{
  "dataset": "flat shapes of many kinds, plain or patterned, on busy backdrops",
  "train_examples": 195000,
  "crop_scale_min": 1,
  "color_jitter": 0.1,
  "arch": "unet",
  "pixel_unshuffle": 2,
  "widths": [64, 128, 128],
  "block": "sep",
  "init": "kaiming_normal",
  "optimizer": "nadamw",
  "beta1": 0.9,
  "eps": 1e-10,
  "max_steps": 7500,
  "epochs": 4.9,
  "warmup_steps": 220
}
Rows from block 3 of a small segmentation model, named by matrix and row number. Rows with one number belong to one channel. Each number is 128 + 32 x the weight over its row's rms, rounded and kept within 0 to 255. All counts start at 0. Numbers have three digits each. After the name is the row's rms in percent of the matrix's.
After each channel's rows are labels from the 100 images, of 14976, where the channel reaches its highest value: "top examples" is what is common among them. Only what is clearly more common there than usual is listed. The data: flat shapes of many kinds, plain or patterned, on busy backdrops.
# convs1: first pointwise conv (model.mid.1.convs.1.weight, 128x128x1x1), inputs 0-127
# convs3: second pointwise conv (model.mid.1.convs.3.weight, 128x128x1x1, transposed), outputs 0-127

convs1.65 092:150122152122121101089136104194171186119082083121098128114098153106064146069144109055144158142138081161090107132122138183137139126095040110102071083110119095150156120102088174144092122034139113087135134114146145104139052123157112108126149131097142083107072145124102091153172123101102172133133117153191133164115119123121123143104120163086147157100166112135105137173091163119139199110175
convs3.65 073:168128130149165153084064139164149119080196087123137127072175158144103073158110147134087125151150123158156128092143156112142130146177100200129109150089129135132081080099088124128181082074163125113117150210145103122140116094095091103090171104118092153093166174097157087109095149081119135170080095152156146102102107151091126092170183096160110161080142175095124127095135164104106187127136
top examples: its colour: black

convs1.114 100:241117136096120143150151094187178140073136121150081094097110091126135131095072110121132057097151169134155162085083133165042158170228126139118130113149115152089133135166124131104126091147131127140151105183134111118136116128116076108109172102099139141180127145166139154128155112108174182146179126188127138138192161126088143169135108126118063143153157121145058106124143136114128126126131
convs3.114 136:123144194087110138138185174154066137152123159175165160156113132139128134099077146157102118125162103099128127136119094139083133085090168094144125149145162136147160188167105167136122151117130112103165172101097120069079131128129129153124119111170080192186101093168133116129161117129184116143109186065179141079173109129178092128060073190097109161138161161176110162126105135096074102116105
top examples: its colour: grey

convs1.38 101:141085119109092151091109112146120156141138154122104027116090123176162163107175122103095148163113072143107117143164141171142089143153141190105056113142142166114166085059141132152133144100094126120044116163136088138107115084143120122084135167134157126143117140148112066202094109079158163158117137124035145178135079115111134091089138113080107133117149128116174149172104166082117148095119
convs3.38 074:182175111160166104136113103189168175103170127147175197092114115128116098147116115100106162113085148102140132134195169075135117125171131137151137122175102130146107120207087154220162144118149090124146160126107171089085123102147132106100164086104137134134124153161099142092091093177145178137105127124114147161195089141157178121137153188116095182132180117163119133129099134210138143137089
top examples: black shape; its colour: black

convs1.46 100:128120120193091140167118163050106118065096086175097128182075124067169203125109115110140105113091086156107161151094125100140099144130126141113123159159102122092100132116135140111171127137162198108117162111112130114051141106110115207100143161063115167169103147148136146156104115099105170080095127094116076148117172073121105135125101142153101087162147154131189108093112139168101076079120
convs3.46 111:115123116120111176130165131127143107138083142084129120173168131176127154099123098115150109138108176127091171170135089164131127162119097072109140121124120135133210162130191135114127183135058189180107088122165137142121094125149175184174098167148168138147133075133177161129122145135171186089177162153134130153150132120135118139101131157126171090156085177152214177168109051166171142157139
top examples: count: one

convs1.125 101:190089146135112132154171135180195099112104151105079117077115108143120132105055115153131108135151189121180189110165097152087106180233158152121131133123137142099097106155124119126113132177130117183116109195119119168202113109169090082151122133151122132122138101113141146148094134111228169131163131193130114150156123148064165113105136089158120145132127118131098186129135125123160164149155
convs3.125 128:156130057165123158136121114136183133090102100083103090128151159167085135141127115090113159094073194146118132165163099163165118152139118098149137100092115162174128113097167092137085134098092187161064095151183149164154101096097149142129134104107154096095182129091167090137079128155136157108172095175082161180105108158110162100086184115154155067102080114142167128142099117160194152090144
top examples: its colour: grey

convs1.11 103:132104084127189089165130167149148151098106126125104185113102132059110162136138088154167110118115130147181070130223140139165186129122166094182133135111072082189094147167133065116138120143152131143128101111132090134108188135112144124093158142170045137150127127125157147110068209136158118142158120135134093109142143130107131139157144070128142071122108144086111087117161105132134165212104
convs3.11 091:087097142096084145097177179084134104179148169099068116149184145110101118107091079144095073128173094083107137149148093129085138107106091129038126186118111095099161143181127084108152141154115140145163138124106086112131126134153149136152106140173091122202106138128121126171157148074162135065076110107152113130140137079145131082188113166119192160126092142130162164143143099107106111195169
top examples: its colour: white

convs1.79 093:110065134171117128153156119091131109132179166132144081115188159137133172155119181096121145138114121165156068134153154182151143118154141116103134120065092148124119088176165130150164095112119183180124159061120102146114160102131101055141098154131138178123105117141118077087135159110156201118168158156060151154151105122113174113089070085142116123091110046131181134129104124054150156111118
convs3.79 081:103092178110129176113148150115119146195152156077148120143157115117172132102124193141133127156143123123142146098069099172169174179079084152129103167099138156123125171075142210077135146128123119144133118160178111134158132132125075143179112179172089189105157144155166106126141173090095123140172155116233130128069133139122090143093126111145156120127136169100152131085164132046141134103154
top examples: black shape; its colour: black

convs1.59 095:123131136187108148153084109083134112129104136170132169177071145097163136102119119129149122158073062155142146148140170113149100122104096139092083132156077112099123101086106129115144133105178167083089180068097150061109116105109083187141129147101075142104106150075133106136102160106141146062103123079107072105107186067131125082133130112141156067121101148130167152125142108167156038082121
convs3.59 109:128143172134128098130146113121076139136138096165159161107055142083098091133106170155103147117124062103155075112086099111105129086117186152151097142121144146150101130142060153130097091119184078069156169099080121081099131111083116109093152082122084126142090128133102104121170142109143075160101119079122137099135088157153130130115079144145077183144171105097044100097130187097064087096101
top examples: count: one

convs1.9 097:139123089091098123118119110129122136146114104157098136114075103153109183107187146117146111113099109123125143153152120120151122087151145216108100162154134151104150093054121160125127152103046116126091097161121103098119140102173117151088144111129196084146113137119084053190108093030172161063117160159076110150163111156141114073088130143108138131134187100127126134165092191120122154094081
convs3.9 078:180120100136177135138095113211171160112184158194166141107158108147140087128123096108100164153118126173128125121163180072111119140139145115155095146113090115145107155156129193207181126088134063134117209157111123084105156109140129105086139075093106156135129157182152150096102088163191161151119133090112125128170121133161141100116146158091111138139222133147132102078119173168132125118114
top examples: black shape; its colour: black; count: two

convs1.61 100:137077075143121146156149081141118142162121173086113098096173089137132101145105167155095192103105079110156104044145113192125108088184134136156173137060138132140117098157227130182107172190125204171134147130158181124117133146111115115149083122146147142122142130103183131097150087137154148145132108125109163113104126092133118190088121115092143146112066075153142123093105095101155157091131
convs3.61 105:123152144139112064120156096096092119165063115158151153109073165129081153146160123156148109079108116101097117125100081145125165093173172087110155056095169156144191118199094087116093119138159189057115106081114148101092099119112154139128153123119156074172072112072114167144134142141139106128120091129057161072149120067107157122145088121159133168127107088120127146182137122167097120152097
top examples: white shape; its colour: white; its colour: grey

convs1.69 100:111126158155101128101113135137133125175137140195129083106101114207119099136142159111134138122125094134104119116105136083130115155102162141083128140115153134067063092117121170117171153103066128134130119134176119172164175097151114124085125083132209100090094142136126130108132105052144156096144160173091112142182143127159129149047150124101108168096126092160141133155089196150218189085181
convs3.69 097:163139094130150132129084126171132131098145141252152136107121134155120091142117116110090140124119099177111091126124175077080131087141211095137117108100104148143116141168096152183118107108141089092100182113108111080126178144121141088057120074091109138133142141142127141151140072167157105150093120090074139123175145166158169122111117131090115158162199132123092097092133197142080121089070
top examples: its colour: black

convs1.7 095:083174065130120085148151111117127103105022158162076182155056137115086137132115131176116084159139143137107128139107131117120145076115151115149115110151122133125108186135062135175144144134119050132165174118111124098155132164136140095108165134119185069114125083123101160089132151066117123083166142165166135094141108175076113107113156173157168127120154209129132129121123124210129166122145
convs3.7 090:119200145161114060151153063096111160096052090096153147121014109081105157164122136147172147084089113092145103137125114113166108109166150119162128081170151124149150115121126091124067135151147155090139100067100200124079101105095150154133147120104165072151088111114075150078114144154102131133146115133071129133148103113119148148120111130142098136136100073141106112170077107197134103147120
top examples: its colour: pink

convs1.15 096:160075066170127123151146076118121144165101156106119096112188071105124157152095161130124180086119144168125117077120115171125120115206155155125156131098097113131107118153244141202117117187133200124111172109154180158096154139168099091122077167111142141101142150082175120087180074141166155136121159124149149151112121112128120185119109124105093160135077108125140092111135105097142150098153
convs3.15 101:117184153133124094135173064111079121157043083136136169142064145150115165133133133181164134078093105096101125136089076187132131091148166088134135076125185154136196131158120087109101142142112168096121111067144161112112076116097147180148142121104169086184062085105141163116132131145151133157155105099075162101157108091098122158105096147154094116148089115132128141163082091176105105150109
top examples: grey shape; white shape; its colour: grey; its colour: white

convs1.90 104:157080146139119102130097125130141154138169148124100067115162166139171159126099143123117135166100096128138085180162154206156108123149100139118094153119088181139106041123147102143109103110147163133148133099092073136130150074146085078112093195174115205084123132132127051150114161103148170143186124135065131179159126125096153096113116077113102124086136089151174095124137142066146141111064
convs3.90 084:101114164110117147103134124106065106171126150136130113167135142161177152116130211160159111115153110134130132118031081198131151164073153136147125139087154135145129182079135197065113148132111128117111103131145111112165132149107097154174100157132110174110152106164165079172145142087087104154174152108196135117055144139122069162081106080150117088129124156114118121105144128048113121066119
top examples: black shape; its colour: black; count: one

convs1.71 093:153133111126135136138069152106146134137152168106155126167152147100112141163168137192161120119085110122094144160086157098187199131154152138172113106101115129193162082136116118161150117133109102115195147081101149119146144176141112116113156120169110117118136111085115121118097156159108014182108071082112135110135113142154135139195083152077170101128125159123109111235131065105109135155081
convs3.71 091:106158164087118078149198132137098144153119142097167130154114090128152130086109104149149102106139113089120157114149134144139125120120088151092150121213121116077194150173104138132169165167134108142204109107077141138108138146173162143161104162136166131159060138161066171102148096161123162123130182114148096122194146064177142147156117158093123175155142084164163146166139080146110143221118
top examples: count: one

convs1.32 094:143118135200112139163132127120121084138125134119131147160096148115184151099105131112164129175080090134136172119173180070143054099099089128106085109114108076118151125083132164141087107115166141084079187074124115109141106102102112163135074157088101111099103156109106107150075141128152130095129165090109089144124168093163101079150167156141172096093121153128141180155165051163132028109156
convs3.32 097:130131167139122135127131134128079142131127095177140142124073146109074097149070179156102169095146090122145062116113120098088113097101191129156075163089157141163110135126069139146072087101165089072114180117107131084090142083097109116083144063128081139149126096115142100125158136111147070156112138086103143098137099162114123119089098133129078137111169112099046108076098186105072080074119
top examples: count: one

convs1.78 091:199085132173132105177216144193185117109059145139075163116087091149103121095113175121115159149135156151092127115161087154117108111197132152107168148134103117128149164069117163172148106136127132212154135171098153102177151133169132101161072168098114139145140080085115108110143125107162169115126119149161105090169115072099137105113114107142147124096126167104098099079090143111132198147147
convs3.78 102:126137108090116109142106134122104100079138138139135111130124085095172127114117100087147079145156124164121111119138191066094094092131105155101154102201086109062111105131108134116132146150137104120210105102061106151136175179154144074091099146121184117082112140170039178127165088138084115131110161157109057120150170116176161152175124097075093165147149090128109098149140132124101143174076
top examples: its colour: white

convs1.57 098:161166140145157142112104177138152117126144105067150137100088147087132126120143133089170094072091119094172149156086187137152105148096100135187075121108101101193148105140142117161067104145121166147140143148098117118165125109111082089085128095106119127081122133114142122137097150165115074165122072122097047183158132153134103155151102154074114125196135120171079113200142039119077090147136
convs3.57 098:108125131105126087140160157120144122134156158075171115134164095120168143089126106108176066172140139108120164089158139138149162161133040173085143129174125110082165136144130134114205153101130132154180108135116083148149140178160133121180110176153146138117054170147099173117107118116123161121118165127173117117113152074179138097203134129104181160135117104134176143186189074113108161204113
top examples: count: one

convs1.75 098:156077109111126148158088091125108163151167167144149084146201145169147097165167151187104166117108087130119083117079141111168206107187167123143115107100144106169116061156150198155176105185125086112164144057107126120116158162142170129183158136182126096116132128106099070144111119122110091138082145097102157153079118109166148131124073122109216114128116132119107125151107086127152145138116
convs3.75 093:101135154101097092174182114110082156161069145140161145151065112103109150127154101142145146092098088103094123152105111121127118100134159090136168067164112156107185150175109111140088132217123136083161111058090154123076131135126188130126114132123163087139074133113065169119165112192140119097127150134084127141211144095176170145127074147098089161173159079144115141166129112163111117157101
top examples: its colour: grey

convs1.97 095:085167142184127120113114154119140109155072141174084144154025145135081120119144134144167075125128123127093119130125140094131096097035130137108087079108062134081206116129092133123108150141128069128132135135115121112146095145150105091099195114133171121133149117129095137099146132073130098056175131128161149116118152147075152035092145170157150133085146159095135070138158162166158145126135
convs3.97 077:176098088107139177104102178173193072109197178165090074125219167155127117131153089079074103198148161175136160125178168104079121112134120116113158116112084153087095119137127120156182133113123150146149151167144091127137164130143133081076136132148107149098184193120154131137130114101150164103102125181144098116128153159128144113159183150104131144083141156123179145094161155115124183130122
top examples: count: two

convs1.89 096:153045169106084120124130075123150141180200161136108060118170141190187128145123136125045119161136131147139094120033134146107144198186165145145070122102142140129111076152104124133119120142140038090150151114142145147090140135132099159162128158136137099103165132151123121144109146133127125135124133100043154147075144112166133165131125121086140126139139151102154206170145094096141126118167
convs3.89 084:147152130135128065132149097117101175142091129126191159123071128109129130131164108126138152056082138116109137124093134120173137109162130128121188080195109162117161107182097136146116133195133151090148091100087180142091128127171154108107140121101190073107111118117059156130124101196074130104169153159094166138199131091150197165139094123126098184169146061122111113147125095179137147146110
top examples: grey shape; its colour: grey

convs1.104 099:145144119124132134116117075127138132141166116061134066120166173148185167167146121135122069122126143122146109155127156099136162121148127155096077110139116158127145079114173157109126065127097097111111153117086056143119156038154066129102139152129194097114117126114058061128109109031146143127183152132080143149087121140104149090105115122119125118042157077132102144134137126128100182084093
convs3.104 087:132104068121154112177117101165150178125128112174154127137111091127157091113169048097097161112074145162078122136114157110117087104142139124117136125146076103102138095190119118187141102156107097152140153134119138119153149159145169089073125061074159116115082152140090181112123065188185160119128132104074122182199158114141190121128100157082112151186172108145108077111131131178143118129105
top examples: black shape; its colour: black

convs1.100 103:093109158177151125158140162110126080123046118179115172157068106096072109125108125157189055138118084108124123115139129118108133100103149091133157111128076097115154161160083138122093143143151087134124135133126134107150153147095120093086192076130102091133110096117141182096100177100102157049152112143205107124140161102091134090124125150163190073133126184078151063139167115184148135143135
convs3.100 078:116184157159111072133141073113108153120047086125191174133007089084130155158094174152176160079105121080160112102105125134152132104134145127193102107177175137133133132123109133127067126148147119096134124091120199105082130107118122142141170115110168112132080087143098165087130125165095108169152140105116158144133092135134142176094117135131068153153140072138076104150097129165119094103110
top examples: pink shape; its colour: pink

convs1.4 102:173034126127118123144127110156123142139133157114082110104137135099161131102074154119065190177152094108129112121183106201129069150167083132115148148105097140128114076119115146130155133119152144178159115122085105101139126109132102094158070195186085208094099114185170071135106185133152166157135104152101102134107148115120112131110122053139085101117093134150161119089114138063153157146103
convs3.4 080:115123140091125134118118105151083105150131115161142104164135095160213109114099185122160127118190123158116119098047164168095114154081144146146107144120150111099111184106144204092130144136101092142118126138122088128180164149168101142151078131106137191107123116207150146167148087104098102177166165090170121113107164144119084208083121070116077109134127144133114074103153133069095120083095
top examples: its colour: grey; its colour: white

convs1.58 101:165074135139137151143144121186166145176120131111100146139117091191107132122115138188157088129098172076104168113169168108123102137166161171157089105147159133166097143135072136186127132157109061119134101183136119101158120117168104045130187098125160044160137098119115175111154148100121142146188156187141129175142129196081146092100139125142167086091130153152111177144114088174117149112137
convs3.58 098:114046161130144123135126160116135181173194172133143128109161093084162073099176142138119135158137099156121123085090159093159168158102101192088109191110108109113118108145096171134193063146170049141138172170118095133154145156155101105134128133134083147115122179127095132120130157107119101127104145098186125123103145116131119101164096113139170188157195143093096114080180162071102122138176
top examples: its colour: brown

convs1.36 094:194074118172119103135163143202144140118110160138102085137078129120137162101105148114083177166126140133082109124160073165126094174177138154087151106124087145159154163059109155202145103094148097191114108151120146102150096138153125106129053210111069144175168092079133103130105147150121169151084111155120124102129111102113118112144168112128156135113163198089141106120115132069106179116151
convs3.36 092:139152160171128130103164111124152156163115110080136201119110159132087133150116142164121156089099146033154138151148096189168148119141132099131124143135186158176158133162127096153131159149123157143105138139177192097075063076120100187156161103153130112184138102103180101104094167108155150124135112113158201145147069130111117126107141217170118142125100182128145167136095100176161119135182
top examples: its colour: white

convs1.22 100:205094157139108109133163085203138162121107115145100073081136155166145118073099134086115120148126089157127122137163148205101085152146069130102107131117103096132138115142143183135162094104174141151163125157155154114162086089113118089146127127093125143171107126156132082159165097117173167200138114187110145138150167136097150166075098115070095152077122106193099114096076106092176148079130
convs3.22 096:117120149088105173158165145156108121150113181163099118176150116188151156094103134131122140121157149145099147156109089167076096146059144057163125129132103137138152229123177186109095183132086111156116134104134128102127144151133135164149074147137108187145133108202162122133132087163171140122164175098167119139141151133163083137041091139080117045148135163177138142133113120112138091092111
top examples: its colour: black; its colour: grey

convs1.106 096:221098147152077141125206163177182124137155161082141098130127107188117174131067131150079138124122140147155164114107096155074114134201143164126150128119097129110161112109060089213119135160136100168128135192081133107155104091130139073182117112131148123140137074146146156156155113098151097128124120178100124150156119117072116094135116152142125084160109194101125182158172101106105143124137
convs3.106 090:107122140084129159116072160121135075124159142166086100114148137098126105130112115137116059180197057156123091114131172070063112103110151145085106152126097095097089114095107131092136116126145081101160156114060072103152190142113113094094102124116080149150142135153104129159169114076121090138056106113117035095131163149112105131165122114085115140134135153088111115097133183076073099156106
top examples: its colour: black

convs1.25 100:082122122118139136159118122110154185099130146139119202107067100145127154144124114129112141176133134138169056080231093110150182124073173095161091112092094107150126123103091049134136176170133143177097067109136096106153160149128122130096123124148075161166116111142155150083141176152168116090116173158135063112132105147077114102103121077123198117168097122145165172122127119134143172138099
convs3.25 079:146103104121094142077114202128187080140171196159113128134222176144097118137124107085083101161155151092127148159204130102056157097110137085110158151116104124137085136207121096136154125110118142155126137120117079089122175131164133127117128131163087154159157139144141114209117131099156124083060091139135129126122125135177142103163143194099185155112122154162149190126170129110131134155106
top examples: its colour: white

convs1.86 099:163047104102109129145109064128132125150150189116100092122153102136142115145160179133062186134135100149135125070141107192150103131182173151149160119081125128174128045156169088179171128171142089198123127126137159133099176126140102115146138152180089149093127120095159090120151168157118138150124137121084153120062105082127147162119076081083152110121067122147141140109095106092156187143121
convs3.86 078:124152154146122091131176108105134161180090163141137177124079170113076160143151090155112152085103117077122131151139089119122142075161150077118159098155112153141171127186090092139099122163137169086146118082079178094058105091138163151115166131134138064196107103102087141139131141158159125075142105137087137101190103065125153119118089180129149161142120084152126182159101091197145111178146
top examples: white shape; its colour: white; its colour: grey

convs1.66 101:166135088140154090117133094148128144116159124139094108101206139144143158134085152162098092114115100183132138119108149179107149119159115113096150100140121166113173123126240160140109097128162139120177155136190167112096088135112100086105129099100162117185139119121090184120120106094131166147171086192149189099164159100137137164062152158080091128046130073139072081109130130133113123079133
convs3.66 092:132117170129090159150153179136166113107144190135124153158154128116080154125054146139114145167129144088168132138198114113119134134070096085203130143129104141163122174105152171140098186086132113155114152117134140083095157108121128168149138145163054188149153111167181078131121139138158132119118160107207119132119106175171111073080137189103160076089143144203123177133101142108141088112150
top examples: grey shape; its colour: grey

convs1.39 106:170142138150120117128078058135161177137139105086085104124110150117135163150121084117160069119103163116091093179141177117175161123126072144148068135133114145136121062119140113122103087128127108105170141105095053121166137100189101104085149140130202139098111133085088060148120113099119151159186148132089102218173135145073155127110110103098132145071188077138123154146118142119139139106079
convs3.39 081:114152182124125144131151104094058109146092164127108151140100174150113211143108187169179111131132096101150139143073039179130158159104163089160140113100152166155129180068151163055102179139121165072111102097141151104126104118098128188184116177144096131131123088141153060161162154111094104127152137131161123089070131128129069139099093121156117094110094121132132165158136129090129111092126
top examples: black shape; its colour: black

convs1.29 099:108225094099073137133138062095118098133067132179113169110118119105128103124109152159115128151098137126178165100037133086118132076149166116144176179138166142101110199143123181159188132156139128054119192163134139104154134145126170125170134134076126082090139087108116131104121085115109112088090126158123148078116140132159092170091089133108168129141137157128118135178118090171110182117113
convs3.29 089:134131102139112141165137096130151156072116101106069123116073102080099088156118083086075153107103100131170110153179146060120053095155139130116121130148091093118117058125132084160093125148136123125160130119094155144074089068136173126090146092131122077149168132103061130057136143141126128080130094169086080149175098121084168098123136162139096135106105105130110120128054128202172123153172
top examples: pink shape; its colour: pink

convs1.54 095:200188177142080144190170129158166145125089131108086110101116126158115156145078124111141146109115173154154135159094127128098139156224142135135141151143106129076099129091074181134099081194121187135119169165101104127185151096179117104134096105099109106115123063071138106166137112143153111127092153127102116138165146115081172115112090132138158143212186159108088134154137105096147181130141
convs3.54 111:138151152093130178107087139123102085106155158172087147118146167110107120158109120117106064183187078168162115155146122040058094093152172122104139141147103116097102104117106120095146153140161140072210123097056114087079133121128144107084137144152082106149161127140081111135168153071139109094087116179129053064146125157125118121167123144124085182116120157126108176139114134137097127170107
top examples: count: one; its colour: black

convs1.16 102:185128093119081158154116148167173145171099172108101124081115100104099131085099073156154121149112194104119127159129052120119147192172131163145121085132115208125105119103136149120125087090100130088116095184150149166170135155162130117075132151153074145182173108128114143140112146163162125171135162092118134132168133197080152149133155116068135191152176124130089084110134181105184162147123
convs3.16 114:168175177133142149095123138159111088118168110147120171091149179146086099156088162155084097151183087084178107151150108135077142100147192137113110143134151157134119135157057110117150134111172133092176162123086108064065123078099098130090158105145086137177138130138120101124134142057160119160076116126147134060148085159142094131140143185142067190105140171109098146119131159120064137153092
top examples: count: one